config.yaml
horizontal_flip: false
translate: 0.12
norm: "batchnorm"
depths: [3, 4, 5, 3]
kernel_size: 3
num_labels: 18
batch_size: 128
weight_decay: 0.2
Rows from block 9 of a small multi-label image tagger, named by matrix and row number. Rows with one number belong to one channel. Each number is 500 + 50 x the weight over its row's rms, rounded and kept within 0 to 999. All counts start at 0. Numbers have three digits each. After the name is the row's rms in percent of the matrix's.
Before each channel's rows are labels from the 100 images, of 14976, where the channel reaches its highest value: "peak on" is the class under the peak. Only what is clearly more common there than usual is listed. The data: seven-segment displays showing three digits. In brackets: how many of the 100.
# convs0: expand pointwise conv (model.blocks.9.convs.0.weight, 256x64x1x1), inputs 0-63
# convs1: depthwise 3x3 conv (model.blocks.9.convs.1.weight, 256x1x3x3), a 3x3 kernel
# convs2: project pointwise conv (model.blocks.9.convs.2.weight, 64x256x1x1, transposed), outputs 0-63

peak on: surround (100)
convs0.252 083:535528509530479648554445519499503498517533491492550571557480531443477531563553517522533529508527371557574499465629469469545534489479530411531543501489586539461584475555498546411434497474518549
convs1.252 077:490502609422499514437509481
convs2.252 071:499444498472503493434432482551468396544539478458508566426463480543516579515624500442562502399471485560555514579526506489534507471468514533560464556463445570451397469461528474459446523544432591

peak on: screen (64)
convs0.226 105:578419483490466565558446525541427483554531565517562569475528414530498534519523502547539424552516460452589531540627531485494581503493446392608434527486534532537530484539448490460490546489467452
convs1.226 080:447484498525598579497555494
convs2.226 090:488509480500484436466561595572511562570480553442513366440589514491538492512457500451514437484542580536505565502465483493411457489461497467487611506455464473506473551486569624504500449569429503

peak on: surround (100)
convs0.236 113:509564533496456452483510609568519443557496507568515564552425585472539438542545449525410490418553462489530485514464511445451537444519549453464583449474429625494451463501563508476444524500521583
convs1.236 126:507490578467461609502459495
convs2.236 105:387448497411447482473469589485554455480459513459622456502429527430493464416573483529496532483465525585519558495545511535508415464532438539460556481558536591529507583481457510456567522558535514

peak on: screen (93)
convs0.230 106:497493451455586411590624497572463507565448578525436470540540481483504401522528541478421522461533498431516430439488467434533496443459445540479473494407582509477555491467556487524535579496456514
convs1.230 084:481407496501582473512425513
convs2.230 104:536559492513515405438504523513523574528554477497451545410563580474468489424484470417465481483520506526542472570491498456494544453465436624463491553487377518481544423421509541487532590442437552

peak on: surround (99)
convs0.248 092:474512515537513523520500505490397385577564505531528498464559418531500542595586589409451412546435465613521427509423498464565503518514578490517520529461516511475501503557490575556484484502454531
convs1.248 084:512441524440425515413470482
convs2.248 093:444390470463524471551555543548570501485425562433491521557487583496506472499527378529583545498565463458504580523568504558399473517516421455501549456551463501572480486468515503498595566515469553

peak on: screen (93)
convs0.249 091:505594543527467557465403422443453500459554422505505472441463594494587517535466456419543578473521490483479457519487471475625520548556579521478545505553421446491505488545446504528487462389540510
convs1.249 092:456405473513527517409499464
convs2.249 073:482479438535487539471505492544527582542497545552514505409498398569552460443515522601561436597446503549488594453489576513487462576554497480499542444503511474574585475540443520624484507487550494

peak on: surround (100)
convs0.232 104:525573446586461473542564525514429448527551437542514514506579459472545553480585586440415453527501530500543447507468513463502473508435490472431575491479448460389494514602534532579530542439420545
convs1.232 096:502640489491451506484492498
convs2.232 128:447485494587508390530438486541549471608519496601516596488549464543546511498490567490480426515412526467506413514520549405430481506435566438484565513479517515498551591477532542503493480586463532

peak on: surround (94)
convs0.239 081:516540463477498504532340489449445575492547462471486519460465555476434566465487495513439496516533452518488670597483546477470543514483528508429475540485503560496536502492488444443438468512592396
convs1.239 081:390538460492525494463530434
convs2.239 050:456549465469528474524443461409536548573485509542472519537564505494385544531549479588549561488685467536471577532485509440422537565512525444484520524525490493580518515477492542456444583492518485

peak on: surround (100)
convs0.0 088:468454506548485482540494543458412412482545441579571583467539452469556530538557598431480470526550487540547461582472430403557507471469551454498564522497423515442426486612513549542466513490472485
convs1.0 113:517640514501543500485494485
convs2.0 087:484500568575491419452428497560511473554574530530580484491539469521548556553567550451563425501433541492527497599516479431441508540499563483531505616507464526509432531438550533458448508628485540

peak on: screen (83)
convs0.1 099:531409460484486506461332506454470586510425562515522523475459552484444484575558502503538521498507409533558519589572500484520583581520511464467453570511530462516504498515463514451369479476525456
convs1.1 141:503507510501383410489506516
convs2.1 101:410578558531493370571480502575509548475467493436445539577488597548425479448529474483518480544474552540483522485475596528502384486530495469487496474473474522465450513467568441494570420589546488

peak on: surround (100)
convs0.224 094:490523504471468541525504462449520573441574470463479461534462477456526476631438419451603595516465573514422531530460489548439533552584585574395562545501486500516463466524522466508521435465460475
convs1.224 112:479473485421557473535598499
convs2.224 083:496538520469480559523562443531444540405544455449493500552502465452478498586482456508571559476452497483425558530517483572524625549561577477402521575560500418499497423586541487465570490455482540

peak on: screen (85)
convs0.228 095:610513442522445394498481514548480521543522528465424493580515428540450484519533521533552489437534478514494605447493503482547556531432456502512436558383599416581518483433548550525449497490445501
convs1.228 151:502476524514389415499469527
convs2.228 088:387517571449520531505452508377436494496487478464587458420502564423551516438558550432473491472440563487519431603504507521484463535547490467445499493579505542553571545472440469514551456547570543

peak on: screen (92)
convs0.235 082:473464465448485413524624545599456541488481543402370415525564451509479481603481493470535538504530423548509541477476511482487485424480453529501504554439503486588428520519508526420470565484483474
convs1.235 085:517461459533576495395469496
convs2.235 071:425448531540527499460502593533469613528514523595616435430512415455575408438439538458485439473483490439552457470515484446521491442498478502517451519449433529524575529498554494522430502526513421

peak on: surround (100)
convs0.242 108:481578570502438430531530351529471498448517446501452468478529480535514564585531501543600551461452495598456513446422457430548480576533529528513503525517545542621536489529543529460544564504479515
convs1.242 099:521438481499477470425440415
convs2.242 125:490503439512564493500486644498506533536483604522532520500483464458453432402454485466498450535569518424608523527548494514399490510500473481609541469529432445476452512441432522566471566530543442

peak on: surround (100)
convs0.254 111:525451484456523436496508624529552402538600490512485582564486528534436441456461478529476528432614419452513531525423451505516551453442511469483492566533494479400548477491535539403526534506437497
convs1.254 097:497639507481507505502539466
convs2.254 116:547529377533577408468571539532597535521472541485488482512526489540437520502538433490511482508654429520552571412443510510469531540477483548561494564557453499494447425485536533464491564444466468

peak on: surround (99)
convs0.229 101:419538524488408482506528583589488450528419562545535529517423545443479482550482513460465449460502469541538511430550478434471451489482451418499562401481555597539488471532588588442501499547560551
convs1.229 092:485450455495608555479538534
convs2.229 092:428451480506438477425421569476556495511418474470577496496463472493554502477602536549569518578493492519536548404465540502476496475523385537490547500520405627570502567525468545456530476532564501

peak on: screen (73)
convs0.251 095:425548538573572507519505488469493465474548445499467486560564572442472548518418475422457489611505580548433488432486534483474429426473528524526511443519394478400382465461535495497563490509483474
convs1.251 077:446453441498517500547415436
convs2.251 106:491359487479566471443497521508482526455499515434570539423398440500537505456429537507502498466462426530515575584474513530493603548508445510480416620474505490488517449574475545562517576534492458